Weights of a small CTC audio transcriber.
Model: 8.97M parameters, activation gelu.
Data: trained on two synthetic voices taking turns or overlapping, over music, noise or silence, 26041 training examples, 8.8 epochs.
Rows from block 8, named by matrix and row number. Rows with one number belong to one attention dimension. Each number is 500 + 40 x the weight over the matrix's rms, rounded and kept within 0 to 999. All counts start at 0. Numbers have three digits each.
# q: attention query, key and value (stacked) (model.blocks.8.attn.qkv.weight, 576x192, the q third), inputs 0-191
# k: attention query, key and value (stacked) (model.blocks.8.attn.qkv.weight, 576x192, the k third), inputs 0-191
q.84:389592501506464529505526444500481504482494520500525511516489492505512499509550550490499539492535502508525501507460498539403476500420500503449383502502507499500516582461515543498468501503496514509508513529498463499446499443493500472498550521500390517497494499495508498500546480459504502445485462471510499499500562505445497497386537465499406535473486500500500500487486466546514449457552507499540601491475481561443470518480489492538527495495503486502432484500550551485493462526518612450500530500500475513504465482509509497553504441525477492512508502507496513500515525504503505513
q.85:515503499545512489535506425500505518446518488488499437522511464552499504490484497494641542463549499490520506510497504508592507449497502492483481581531498500473539475523504454543467505632372551488537484522494450457519448544533510504466543501512479568562500492480510474501497581544505501513501500509499494500480504478499464503501493448555516534500499542502531494408499495449525447495504485499520498492416469497468489502497471505487499499507503563465530505515400475435502500569498416506548497530546560515489507509495434494459504536461484549595551500497500508527364501498502581562
q.86:472570502500548567497526550539503546461500447464502575529499518499486529499493471496435500510533500484559500499526478500423485509497457502603580478476501500516464513467355500498499433499498499532500520490555579465490500486488500497536402476531497373492539589532483495532521583503396385476493550499495505500501503506493504499497616508501496493517485536552437521501472548489489506524453492495489489608548452626442506467500538501522491511442512520512498487499441467551498476415522456511474482500484463541431506503499462523501506487498510500401431485446493499500506501500496500422
q.87:472537500576499502498523531498512512474498585499501478547643573499575476515516551489500524456545502505587500500505500499500502421467456435565505501552499341498432519504410521491506494539520503454497500363502507442484521505558492445524488502462543467455492503505520497495423495508540434429517512428501496475497499503533452554515495479498553473498579478578433501496529519494472481478405500440491474466527501484509543481439493498606482511481500491494489496451481466515530477486571568498482419423493477501511503500564529500512513501516470569498496483512500501502551507505487510500
q.88:516501566501465504488525463511493470500534570513486490504529476501458509531530496402462521533543494523635486530469501400509501409501495546477527500476482442528473577480462492507491506498549500499501500571529500498514494602499613524656415492500582501499434498588497447536493461510490496465501501500461496569503434568458526499509501478500476374519497501543499544551539457494582505494497500499541503459533543500573499504502457543494519520507512481499517512500433510500487490477500495484458519499492517453499504497544500430511515420488499496501517497500476501500502499541486499501
q.89:499496547497470519535442481490502539476418530513493496502585502485504513470501447516461500535521497536478546572555514502506580500382494502498485451524518492492413515540500505486495447494490496511505475524500546421500500462447506501434370486563529430467499499494538476519540511467502502516515518499513545496500503497511508496485559573536500500456467497548413490515500436503554509497631464469416480586520481501479500495528499501507442500500489506525487499537504520427500481504587510519500498523523442561519507487488492514527503498499495557465490497462530512499540518467457530510
q.90:541415503501499513500510501491539494512515471500540583481498499501469551488501493557472439499496502497395520478494490436550496523510508430516521503500468500519488481518502477513514479500492507564502482504564503548531461516566482535498574486482581497494520487500455499497494463508488627565499509501500491499463483484492489412492500541519529518521534519496500523500440512503494501533455483512492541497490498509551501543519500527489521505516519547502512501486499500509440497527500470500624483501535495509500500522483464480503452499423543492585503479476500490458498497475453507557
q.91:561500500469516499502414503502507487450541439487500469507502522493458508512531374500500460535479489507455540531497556496474502480460496411487583476538501509502539475524507450488496517511505500500516482507512499467596553500499488524486485500465492535490460445499583496470541490483493497516532474477493535506546484495532500503571499510451508498476498500562503593505520506492499497499482485500493493509499499394572499556529500520497441532534501480492518514527500502534501450494584486384511500509500500503522575522481407500511491501500435457502500460491498501439363499498496491497
q.92:524491500482485494498500514498457535532480519482523465532542531498519516502543503491510540451482523521463488503499436499410434497455497493423495518453552494470537564499546501495516583453470508510469489501463498496449545496375500500460501515504512505557531492515504530559491500513485469450537415520450594500507507453557442431446460472485496498454503500449475507498488481489453498493451501491467500533497583537449610431517500448497471509412552457508580565510475576498596477450458533499487514536489517475387521493500576480577372561516512478487500500474574560495495583500527478500
q.93:539518421461512489504546504456501514506433538492501454549462502554487526497401507498590594500504494560405500498497621500488480499498422397407498476489532548496549435521503488492490627503491514511503496432453500500513433545497586503453499503407510429543500514519523489423499498457498527508585491548495517459496449520491584495501472551548484540500505501571500584472513466432415493523434528507431497487499531487584505500515493560477506514450492495519433496497525502530489521500534502494508499470444489530434500496469499435493537536492468485483515497499531503501515499474498499488
q.94:498512488499514487487487500504497498500503497500503501536503500500495467506375531462500485606500498498582500503483549518576499477528502500547511500498500493498466499554506505400497550500501499556483612493502470447535523506480501490613501514479550457617500495513502479385456499451513455501483489500568500502563514509506511503505511498536443512479490522500467501497653502496522467500498500497425489500527503471538497558429447447537491481498498552496505491518500499507497471498500497502463494469459480476474510542509514483434613494510446492411512482579419503500505571483485493422
q.95:479504501531502459500517469501497416410486602497495515501577493605529500402505530502450501499561500539499501596507496485555508498551531505497446538500549473471442446504487527502500500494508505500389500488503460496520501472638519450525488499457495499507493497496551381541397510486500518528502542489538469494484510551499504491504489499500494500514502507535499453483572516518474484502511484494499591500474499453531493495422500501538530497523500495493416523365449491470489509508500564481485521476424440440523496501493573479521526485499497505546534577507495503480575500426486500538
q.96:500497465555532505500495510495500508501511483554503543508486501513503493512496514549500452498502506512532478519526500538510544505512524495590487525506500503501513406498413500498518520505503494472561473500500498448497550538460428498499512515457301499502499466500502490487439506470502388499488488501493470458581609426518500500604526500511501511475500493480456475457470611500428493464498541491499505518492447559500502486548544500504477480451508507500565501505527527472633501499500471513481411574483552498568502422500494503496498527518497536400499466504523479478424487465488506447
q.97:499572502400545497516497539442435560500535525479525500561532529500472516502499535471442501486465500575469498524515510521480491384491500499466487455480489423497518508550614500502508526504494488513507523507535519494479515522515484503499522524364496486508449457585560501425508506471566498457533528501504499488463507442560403501538495460500437485454500526434555500574529537509474455504499490501457454517531489479394466506493502500400420506539490510500525537501458501606485500454506504499476491500511495465510482501473455529500500513509395457406507499499417471508499524499461559406
q.98:627417595449498500508505491497569552500479577539495479499504466485478533499495489511510466492486527500495444500498507440500497432491474453507500555536505495504501475510497500510500525393500490433510493544578503577514498500607496489533501496465633534348462467582517496513485429509502609438507604496497562502500439576494519488502523502502500416507481513538504511521505525501438497410513429502570472536490494504513482500514553586482493516472500672541502499491451452498424496501500497487518618536499451545473505519508466503599552425492500490534491493494493499472498493502471499497
q.99:493455484549448493469547569500500474608558469492500575479456501485488493498502580484492505578488525500424495497550487463437488512547504488603498502487464602511500569495508500499513452535537432505543493510417492431498496499395495516503558418512455494495507486466435528491504480505508482491539469504500499495503484401498444509477392427452487455498500435488499509500448538529486498506450558548579502463487436500510501538504504481500532464450534496481516501499632559503506500499440498551631467505543504497501451440515563500481480503457500522500498484513489446505491494517532489516
q.100:539472499491538506397502599492494508516507530498457558505500499517473501544499477500441500549495510507511468510501668494473490499520534486512542439479557508499512408519531533524497508593661492501512497557502467480498519510464494499507498509490500458394511500557530506503433540441505435554559513500492504489513596501514540488551543500438500308461497500498435479516495542391408482495478582501489466515560500488484495499500540490492501505502500376474592534526443571562516529457488462497474495519469543472495544501490537508496500604500493468418494489501446500500541485501480497431
q.101:511513541500487510501490544445482499442457475462496460558497513509506527494467497381496489500358531505470571501500621501492500502496498501457502482569536585500428560530487504500481491545504500521499473527499500497523467500566484507477498479501447427471500504459501490530515507402575511507501497505499505532465442470545487499515499474549435501541525500500472523502385491499513540499507529563473495469532495498509526547510495550511461501654621513500502489501431530530489500563494379516500461511550470500462476513480420498457446549487502508501523491448551510434494514399520499500
q.102:503480500526467492471496481485443484659485487456488489484498488470584498495501533441460529536451542517454499551496419487494517491493469500506503497508510500501500591507524474474499425500526494576492549611500497437523524494375520507507470509512541498629550564492496496501522510450516457508500501442498577501522497517501500536492508445500512524494468500500544518593506499513530500523492506479527467501503500503477562545513451378576546489556494472424503525475601500455540477498514504497500525502503480500481509507591621512499478457502504498501428518556480508493531494489473493494
q.103:515486500496547508510491552494504501543562495509484547503487389501456500450496609485473487536506509510497508506575491530487481507503480500557500500503489583470444515528500517378501502539501440482508512519429484473502550504562399502499577458484499549500529484493493524498455497507494459513475466492541492500502469393495475500488507429519507500500504468498508492506462440524498514436533493500507503539500427513430484500514500491506500500514510551473460538499614500516473493502471482501621500501536499505500504490353518549497569483496496420534484500468504436496496557422431531571
q.104:475467462487526494487537534504498499449558426500514532569484463495417500541496467449474500500493498391507497478465600503495500547535595485552501475470472490501496500482498501500458463577524499498505497564521458535500500559503498494552500488557438496515551540463423530579471540495490500500494497485494454503472499503477468477536510498499502499519526488479489514469495513505487525509459568594498556501516500508393505629441533496457500500544589486482572412534407502512583499497412369500500459491506511457502505517476500502467471531488518498444530484447506500506457519606532501398
q.105:426480502533479434358510473543566500402497539506498521474530561550574501498569520581507497559558509446483507488357383502575633449537508462485470544483520611500443492429513455500533487503514516507496517494491480500529591456499505517530524499508494496498505499500501426500512477509468573501480504486501505524500499529473502550534487481499495503501485556499510415488532595570458500495471514509530507525498488508467494544375506463505507500494501559516497509396501501459568484505482498492500509607558512500450424515494446435469496504448500555514500496500490514428491403500502503424
q.106:522500537510488523521480484500503500512441501461499499500466441501494530474481481507510479496464545514496491461502518494497500514481539501491538537495558572505546484492417524550527553495523521477548538510500482494527507471500441453444559506500479582461500590497492482502566550497501444571486542502500510497456499529525500464536542518511504505500450562452537428470417499507492561490528395465507490547499539559488488426563503513503499500501490473514498540486461496497508510513430478498499522621384627500437497500548459519500491499511504480507458494464512535494508415491504536588
q.107:556507500501497533497506585499500512500462570499477452502593542522508505503500548489585553473500563500544499499487517394506435430485500447442428499394565505500518504517500488500514579448522505503504500371502542490505481515497624522511479501466518421495447437512515475385530476476526499417500545513500598487502501533471544501547461503494485499515500511575499512523525502464499414525483499473494470506560545485625500494491482514480499547470498491503488498494558492499421510463603511510493511500513533502437501421511471496510505516517475498463503495564498498483542438426491501510
q.108:542477500500493500514471494500502495481518482517536502486467500510399498465527490485526414502504472480492524554543501500443444533443500497573502462611488468471505437542503502509473457483476477507501500515583491552507528524529498536503501501469505509457500489493501493435494515520499500562433502534506498501564511460517386580480565478499543482411498438505505450498541462502541502523644551498587493496457500496506433479512466461501503500498499490452495514521521449557498496481496503508556483495498431534555402534499514503513505404485437504516560567500471529510499500502594498553
q.109:411474512505510494500497487488556499526493556540500510476468464512530505472489496569516481496641468500439435547560443521489513512500507507509426491473489502497505337501453501533563502503531418486480500496492497492530510498447555459501494526494482609375574500501619483504490462502464477537503510499500445496495502509486491500459520523514439486462509501553520470451467473500498499500573500507503514658499500499502491500498502500524585453413495418507495501560502502500612492492493527440510626498376429496503494480499540500517529417501497480478500611503502500500528467543490476470
q.110:497496492489465474499468501482500496489445537509511494501546447496505499450500463484544500515551502514487509504499505516525497506463559491355382468522586464462499476578581500459497501478453500529500470503470495489500503539491502526476502542507455501550495507456574488501486580480502430574506539476588511502465478468524500330515500544553510499485500502472500424499619465511495500568511500529420500522514511519462589557498495460457466489529487431524517491500518562453557500498575516500501506474500485488550496473482526517501474545507472465474563535499516633493507542481504500498
q.111:504574499508493500500481500506606581533526429430588520501466503520501502509453504540537479479447511431470500500493498515499495558528549498528467493463472493517551554442497501510536500502505492554463508450533487498513461500502481556473554570486483500509414500500419509478493457457475537507436454505504455490520505500492438584478499506550458634484502502509450498451466493494500467607469477499457524502474500539455490508502500467500534503498503501505499490490553442503472494499497525500529459496482510524517470475487475494450521464519498497440569500533470495503506503483515474524
q.112:500499532503496420477505461505499509500491500534510507487380500509487492494502501489564470536505496496502505538475500484399497555517500483511477501607499460563516496487505499528456443494537500524500542569512497520477499498443474499474490513580574500546500501503486493441572498543500501529517467499500514432574460516433510499475512536499564442515443486517489500506535493500593493505484509523526497509500557446463421538521354427502524455491499494479428476493545536485499513581497479545504510457500489515494498528576527505518515486487507500505505487491485492504519438529539554492
q.113:509445500392501490495501489502495495587499430502503466494480486478482497516483498500499528496485472425506499531441495439572500428505500452436502498418483507500558489535533488479499503435501498494527525489500508495459536551466500501503601553498591522546506473502494501478542463491508496459476459509467504499430494500398482507501475517443498500479505505502603529507569479501511494502497393433552500501548559406506500564496479467430496510504488494498521520500499483524473517472497508500521510631502570472491660465414450517500495498504502400501510449571402453490497496543477497502
q.114:441444427505481498513535491496512474516509502443506500472500499501518514458425381507497500499526500531470508500500492500463517511428485503488419501558499486438506502499499510505512598504483479488500493485513505492497513464498500518471500503474504497464557544478487505512522532528502447610446553499501499428354465493491430472507514505513496500489487445496561465459486498499486502506525512502476500539583526539498515446512521497513490499477388499524531486543490495493562501502509513609521493610491477658485497464495489505500501525479489534500501543476674513484499421507504503500
q.115:497433484499500506497558497511493514582491420529437501507516515496499496430460539424463515476508513545435507497500533504590511491555452493514509531505499500492501500543521484443489492501478507484494394528464523467496484584551528602484521437400474494522499502500450511499429518507509493486540572495498499451487557430528527540611426410483533500495505501500522501555499613500454451505507513498544487381525488493500522503473678488459502505552499500515470501362485514553500583494495528486528500500529485465501481473497498516499500552493448549574473503569508499502518472504511500456
q.116:502493529517449463498488497491502490506500488507481537492498506495498513444535445517532412549521493479497504519501527387509498513492499513507521503505492499500452434507539500472499436463499506499489497535597518503474472541507448517489513559595508423495537504484476500578529492552441504554496559519565528515511507449504498410485525512474547525471497479496473399519490522501556497555546383512501498427500494485487489530501500429459403401502532504502461494500501499529339587502494442574500499500541493516511498508484510515502458499469513508502489560502513507403497499501503496498
q.117:485544510515467472503508413490487567475521594499494509502617540497533501508504468651498500492475488451567557505431448500529548500471532498413393487454514510536506500472578456617505496437514500534432522388493502505471500491494501498512459500493500508488495486511509494466571491499503515464503501498496446376499512505473528500501516558500489490441500507504504494489512532501500454501538500464491501516495562473518494513495506553537475465486367541487490485525500516492467502498500554517417546499524509472495486508501483500497568504502492539446544507569445485489548423495503501499
q.118:536504513569497517507483473500498508419542432425499536499547481488433471486493503520500460508494500394477566500499434496479529501500506485542496494500490515501516528439490541598504446492513498540418498496498502493488500407401466467498496445552459539485481471488460479501510533501448462506498462467424478418546496513484503507505544497500514559499495503509496517512498493489503484505457448500506497500418479501506481545575500521535503421512502520452485501501502471448523477494444437502496463503508536480545506469551496658532509500475482528461559457501457489512417427500593493534
q.119:500467517493474537510493500500483388500499594501518457523509501496501507503553510479501500476460500495495500578543465486421475449501503496503495508516514478398516501568500500560506519462490501369496546528519401593489497499480529419499569507503570492499434394498582444501505506499530492552503546504593530550502439533530459429494497463500491487431479435488456486481497491493511522503502501517503484553457534476557427399618444476521429536457497500504533480547416579460555502501504552500531500548449441431513536502513496496545442539500500560518485504443529516503338471485498502510
k.84:498506469527521493487502495490595419515581581521490494502488492514503504484499501525500500512500509523506524506497563500517500500492509541597505540492591484522499649497488559507527489518545498550497497494518500472468502500378569554513501507461513478498501486451530538507463606469482496498534503413482500578527507564505444422515557492476439540499514485501398430392516460465526499464533520502544555490504514483548442489570499510498548503506502486500563514439501518492511507476502502492504485496396519475450476483501500495498482496520456500464504536482507571500510436501497496548
k.85:559494367491485486501568500561470512529499454518509497481501518478487465470516503487544529442506486518492501492490500500500489507453552474479517478510476371500436429489508419597503500500497441500515496487508490508500447500393456485529525500482544443504458502487487516511554516493582390531500514500519527501562467438494509498552436453503505496484506500447508503559463502512501502492412456498582514514496500429486468497498505502468511486500462489517550544481506416528500485541493498476495500509467471506519582478595494586507499513511509500496501535501499488482471483500522463623
k.86:470553458502529515505518486435459495504396427450442499497462520392467500484504501455484506596501461504495525504500494499504462462500475550499528495493541601538394496472503492466489463500457546495513500449479503438475550451501497500500496499505497602501529499492527498432431560562501482489470476496571500398493510514565500501495507505470501495515498445480492488504519499526504566488672480468500482471458527534501514507445504531501350504385536475553426498496413508460474540495458502550504508531412520480499469485482497478422506500501499500538490489492495573488578576496414598511
k.87:507497515502503557535500467500498497488475520508499533500449540502504476430477546498483498532516469500509505538440496492558439550536432504528483500501501502487499646499665467546500500500455461526502488511479515495475500500444496498563499486522500584407510500500460485542481526502549582533505535390500536532446527512535490463460524543417507499500464526500497499474527519501576499497690501499449612454410499503559457489515501545495482503386485501528499529495497519433551467477492379503446597575487513497500514505376526501498499496498496564495499581507493502499508500497467471500
k.88:500405516509459504499484572509498495458588481493487500487496500499510467480440487493495503544491497579500524422505502466532512498457494550546499464482424501500568444430550523516514479460498497508473485462519465474497508505508523530469495500493499442550498473497527500492511495542481499461506464481551498498478472628497500484497522489496599504501467498500459500479494537516504468539627503481515500468411492497600505454541482625498500477497499491615504502501478507501556447491508467568477509501501506458500510479384418507534534552517501487495456464496460486460545506490556477520
k.89:457534465498489501462463492519510451517502528483440437506525500595497492577500510514503480497507497540481432492488514504512499435450501501413469490395501515500520499541433500513535495487501509508502456530500498423487536500489491499586498500501473643495497536465507491533576542500526486449506552523493504494559501445500498510469489536472499511500499484530560471473500466528540541533561522496555492504491532489499564519518487503500432408477505476490362483500521423499479469484519508519507500571499513433500476501499502491500505491525494619492503466500538519514494490495432503524
k.90:505478499479510505528499503500498537499356559517460484572562511467513500498495506522522500348500500472502459484442499515489492426507532487458500488500435519498504505493488476497446493526494494500482605467507495501550501472542492385537525495444490494571554494570496494500524498505485477503494500510500498498482578468437531497565460500606494496502498501485523509587466499491460500559413500529497456456523503501433499484491556500440500526500522496522496487561550507535456539544495497478499500429514498602530497489551500472571501468509561475543478468498467499509498529500513484531
k.91:521449504498521499603468500551546486502508474530537465527628476500563500649483498465492496511414489516451512500498540488499410501506485502497500496506484482502499442562503496554534536473469502575532562492458498505551561466505492496502501494444543494502500495538460562500539471505530457526500505572473497520523450446479582499466503508504525464500500500505596640607505451462494504502473500497502509519499529496564529503519548343474500457498491494532494500512500501504520440499500493486500603512548495552517543500472487505501562495482510447572499426487504540552326513498469515500
k.92:502469464536478500477498500487499494496523517491497484491502500624431574497503436609480508571500500499490501506450516500484484499405451436519488500511526468501515514529516483518525543558466500395523499537415505487498571472465480609500566484500514526396511504506527433497500498524502516501533510506497406525613542485500498518452585488439475489470517501548502505480501428498486518500351496498443498495496502503516493567507479495511499506501525505473547521471500529378464491513500573480461502625509514500510504394489561551514445531468472502496555501495564502455312454493499476500
k.93:444488544526496569465492479477493496461445461496496504513475501507523500497515413468473491500642511512491501500387522502496494499447521529579500507509500503439499496503500500565499500484497501553484490505522526543475476473488503524515505499484498500501500528500500412500460515490501485562504537510501400496502513476501546641495499428528495500500505469472529551476523492484499488502444500397455501574500505621472550493499435442452491487559522504502544488442538501507499501502497474498421500497535489501507512466495509500501365526468519501500509499457500449429507503433567445419
k.94:523414500506501455578492495500506500364642453578516500501443497513501519527501500504491529563432490505514523508525501478514500513513468513494551499499509467509546440482592530500413580372504516501514552505471497606476556539546501502500460504536500438500497496499494498471500477499593494426500574497503499499499355523499502504483514551488527496527481400498515524500521506525505505499571492500499540505531493500545509498526483494473503476503483481500482507504489514497511500495500441560499510523565501349500519554438490475521483502509493495459497500508501496499503523499499499495
k.95:521368500466464491533480509500501506518500484504498542501497499483500448500497496550493501500468501500529497490401501530525501624499526498546494510625535549477500533496567527520500393500502477515500505427574562499432500496468500478516456497496575422540500440500513488490486513433501475503456531476485512510398522548575503496505573502500494610500438493500500473452502528403553502495601455502493515500501475504508502561501433673474506497567506502498535500563547494488521509386482398477487500505444479418484516494503500498457482506593495499420504525463501415467575431516470444526
k.96:519511493517477545475498501517500575500449433522516450512453519489502500510657538499383493500504493484431504512500492494464515464513501500491528497486575500506406492530473506480490500578509535432479503537410500496500542482433505486511502474520438530429522494540468520486499572582502589446506500452498501515492449441504495512484515549447584500498497587578470519532499489497392511517508499489508514504476526505557410548497633407511469503459525529437500479502493525496444494502417501524509570479511500563490604470501500501488501504501507484511467471500518503500499524502489512501
k.97:512472499509494479502495474478516483495484509501545501469500501453622500501502526523501497496516464560486482507496546500547500459523500530479511505539544514490536487422547553504503674501420527492570499533431494502546465546500545525535507516486521499586487491506495497480546402528634514500502503599496503522505500473496496498487552506451493466517571521454620598500499500499493480515540500482521549503485511479593521478516467496446497494508474497510548406500553539502534405505506501498441500514502461497583501511422520510547484495493447510411500500500489506493406470551483570540
k.98:512500499508500519544486549505516551528441553503494500512609513530494456498470507450506492501511502505539496492407504491522505465527498428588495510493474536495477497461521505502579461518484475526477558399548484367501507516523500523527512499481473624500496482500390543579511499486549458513458502538550509534504582501425556479604501458525562535499498462469502498501516535510500467486523521479489587498424502471500549509567397553492497452540484496543557468450562499500494496582553491498443500505496501502522532497567504512490493530433494470519499433522317473481514523501502496466
k.99:476489488506503511506543500501492506483567508551505500552510494461608576501500517544452507497496488474496500503509444481484523497494492492512500490496504496520515425494487504509501506502510464504492489498425478563554494485495499420483498525499470500474589491495493498475498507518414522513517488428465491490502499448415494501556576516497481436500591501517499497491476493532500420494417488562538479498558417582498494494434607415577537586519498484509467529499424586498508500505500505512544475492544512561481476478501556506518486360493544413500503499404501563506495508477614502478
k.100:499483505504550568486499498500498469492508379510510529500513445421563514486503524516399500504431501507506495478470447499500493512500482515502493500504526568500574320463493503467454396507498513494472499500380471488538477433506472526451500551609501494500554476501499465490489458575522568497513480581500440462349458501548505497485565517408539499509530513544519508507485486492469486500516498435502473518472500499523561542469497420550491519509592554508462501500498582500508404497500484506451579514518417507500503468486505501495458513491481466495464443518500498506479495489432527401
k.101:500502500588466502551495452500505466516499486492492500500536498471497499527534572562509489506509469582512500499501511530585516515505475499457498504494514499495547446569502498542478524433524507500490510507480489500500442508500486457500504527359502494489501565522498493516583576496503489520554567510503441520578463503398500521575495452521492444515524464476562432501499489501449504545511489500571499504467501490516509490505509471482497500484492509554492472507545462523491394528503430494505500457501496492448440498445502481510508507501511539501501502419536500545455485503414500572
k.102:523501500499587460499564495500501459460640518509494501362529486499469500507435545562501515436480525504500500510521516553491500497516497506507503480503530500500610449644499500498431571506512463496507471514420508497478497513500512485497494501624499520479498498520527435493536497508477523454501500483469496502510472500524459450459522496465495500499498500574514415517496596500502505492502500516500514497500493500507500493512564434550621501461493486495447512504416500460565504462505508500501467579511552497499483482526524468484502493530561512501504500420607573505387558487443441497
k.103:507506469500512511519502489470504539488484545529538504521598478455530528501479520492516482492520500500476505508591429500500550485521439407510501549485565563498530501514503500500451449505492555506492524484526468501547484525541500504509486502506359522519500410459417537573505497521500465459498517479473509573500499418496494498557494579478497439524523500500500513485555523511501411477415539519503491501485538485467491498432503467500500529575393476500463498493511570519498500514507585496548500484424495514521496543628471504477519476473516496498498469518531500542490490540451497502
k.104:500427432498500542515512512551484504443493487495527536501440412428515500418531551509500497623440500503427501507539424598507468547532493559377489448502467498527411475451500499463502471498512521460499513471437451506511491477539497497467527524432499414515463505499491579497492508508498527508531414508522497492475500532500499491576485479599513352524517499498500504537502402453366514499485398542498389500461493445501508500434510498536423509440505505530444535515466526565481475463454514498547500500500477500501449493501499440505525504481435489492478570506488499501546500507500519524
k.105:587501373496487524552515551478559464591503509483511454613499551493498500538495494552542495491467454536547499465504501494551401554531500461456561498496515449544437505429497482488559512489505500498530505405505506440500500494438483394498422495466588492504607496499543562497499498439506497470492552528499502501447525498507446468526494479522491498498464500472444489472508548391500526496487368521498460453517526486498500505486456503503500521446511500431552500496502567498484544462484454505538469537497493484500534501531554479500509487515504482373585535503382498495613533507555513553
k.106:503534571534591466500504500496499450639390501500475466419637502500429500482492491497505505469479500492579542500506484536499513509486482515520508519503603485485477469513463513497506501459499508504494503481529577473498531500475534502470540526492505503462508498551500465509500492476498520474491603483526500498515503500500503557502498467513520491511531500512485365509499517562475570480509591501503486490473494503469457498489461477553507513501528512497581448495480454500500512523502550456533509482501487500496479452543512500440510551489549401552500500493599440456428494498502495415
k.107:514657520500475500501480533487488467469536503431538504487516520524498491486500472500498464508598501501527511500389495503532513506487453551604515477486519459500546518437511525514533503499459499625501466490503479431481428486493500521536496522425515534500500531469518399502451495515553555499574536512548500499497564474417484576499501493526509515500496500341575505380500582453593522557564479353420503482415481553566499466511431500430502522511514496576519500432553557473487478502498385541392484542519469439477500583429505460475496519505489484500499501503475492409502505474520498374
k.108:491500476492497484521501477516504518495529497553482501501628445499543499525498510464608502468457495433498525546587502459376503501501510488503377515495451520533500447528502557581504507500501432510500500467506486478501549506528500437471503467526461522499468487495412546414506500467582375512476513516522501462518493471494520498499458625500507506498443500567546582503521433501517401568518500499522513507620563539468497456528539486488500495622467474519397505496521613487501499500504535487567501554502499594498535541515441552478542487517549506539500499496482512562464545499442505491
k.109:468538500535520597491525506545517433538436518515428516499505557599500540471501486505550514489499544433573480473506456523500452527500500412504392511499497521502412543525496529496549460530479505500606454497563502505487500535507602499476497500499499516507549522502506551500414534442456500501500504392495498490482501500523494509480515505500482501500477504574466486484496495499499494500501598500488496539521526509497408508494476503550490510529508505455496522470495510459500524489499508564516424517495500493469571500572477491498475506496496527501612467511462453507574465494483512509
k.110:498500446501435464488449498492562500481508507455506498507506495547504502518525483611507514515509504612448500485481544606499500502500500500481480503471491425477513495504478500514505495500492507419500497526495501508466502507498562497540497476521487449528385499439546497498492497494573497498595502517479435575516500439500437564440497478500490500500521501503553505531500500429502500530489500470501473535520521500556494477535423468501499391496505497482520509494532442457398432412513500482523476522500465414504469500490553499474500503500362522444524507482533510500500492496498462496
k.111:511585513478510488504508453494472455506499584504475462509488499481510553557559497507530500465517500462502500523547500501497506439489502482446546479490571396481500591523491560536417584505513514509498551507503530537470503507500525471493563502488517501495482557552580498519527473528471497495503541442503501504499518459500499512536479501531419511500496501490490492501511494492481537569488450497498497500501501562493486441526542509422514518497499497501504501504509500462477502509468500496504494441502510501500474575503477500554503449514538408510471500554508494510490513489500503509
k.112:499493498522516499497495471502473476468501486589418500500501481484512493529488495439496608506489552516456500509501506465497500507500552510513550494532396498496557489471417537500512502489506456454482434469460504469487474450520563460472500509525423501476425570448554502497501521392535489490501476502506456465502557471500500519546506480430499499500493500506511487502507447501519500498499509505504484501582447495474500486520550502482539490523559475604480534442422496516578532456540490537572498513487505504493430476501436499523540424557466519504503516434488508505518511482589443474
k.113:471438515489530460500505534480494516466615526496608515476500461558502518485412500500502499509496517501492499520550487498503514500424493501499533500493500415522507487497489463467500533508499510501572517500500368510585503488501497508499524579551526462528500458501499507510498465481497513407485452540506495514506484443469487431488499468503546412500499499500504534488498535501468535486379488521496504448499491466533547468503500468507598520510504501500502501475493523561500539505496497508483395496615484568527543554590598461500489510489505490502499497514460581501404524513521485503
k.114:477550500503504516441501370514499505556430466486468503463534498504457505502540608555513529417545427504507418613500425591505493497480473583489474489398513511472442502507495444494543500499483491481555497534509502504493518506478498466483496552513477571412494507442537376494407517503530505516533470494510508463480503449502497532405488496505488488486519515506481471500518467588500455518442472500514500534502512500452504483490500499566481501508453514488542506411506440489425500498521527427504497559517518480500500497604529476470541504513564531495569580499467500490514520481485489563
k.115:536488543433494513541538494512499501472532473500597507477510488390519484489502506636500437492513488498500493489493492577489501529629477497500476502496547495477500441500516476503397515552502501480501508586478499563492429504501443494502484548504491500501498499502488413499501500519465586587499509501554551500501497499526500481524491500577497486500506505573523500511474581442492441536424446468500585500488500511517499500500499483500559503511476516481547490495532535516515473482408500500468500497526494610497453496546537505500381500466519494485469553443508443497615477503432502446
k.116:480501490453419480494449502502505516492525512504417548499564455499501492496505493509513516500449501491478495495490532419503502472440537500425570501501381463571505503465425496503500497495485501445499486503485484501516502485552524447534500489552500489542452494500498517498508543500500489501498497533500500466500510445517500523501500499513528515477497500528508435510496475498500479569450498509514473500599500416495526541497513549471499500499501469495497498494521499498461495497500492465520435492499501562497383499483508487488589493569485539498491500451500520507512563498476420501
k.117:505524460489498440423505547501505271542513572442501497497383489553534496500543493507500563436477499537585485501495518497519529495495545577498511455499490495502524504421376508483544480492451530516500442501551480520450501498493501495505408512515539486584504553498519491501465458440557510489498537505505497495429540481458471500485445492492476500484497437431473496495479493500502502518568466452505477536517498360516534482539442506462500538501497495519529477507539503497501533470503421500506500485506496368499486513477516421518506490502484490356508536544441462490588512500498587501
k.118:519491500495503462524566501509493369570500497541485464507485498474451500512500464451499530506477500485499500493500466484433515514548509482514514480499489483518502498488473545493504370489501498507520497471497504556460499494500517445492501500448507486500522504576496500456499499490450488505502500500500495502500500415434555478569502474462485498500500498507459494614479498493480569499546486507498501506522486426500478557541564502497495506499502478636387502529356471496506523516482466486577554495496511459428495496501530480502610500511508439507517503499516503506440517431532531507
k.119:528466487535482500499476500558490556506501480586475465514614500577540500423496511500489534500500500464494501505500501500495500549392463476525471506546468481498498471501551499633579562473461420498513475392461498487506560493481546569569546466425500458468502493470484556436501518459524470516506500565456483500510518456481465585501564500501536537460493527516558511504492479531503500502497502505500581487506484578490449502504504492521495439614500434516508497479512500450500458499549485470524497521506485498500544363439515572500483526502467503452507509445565505491169509480580433500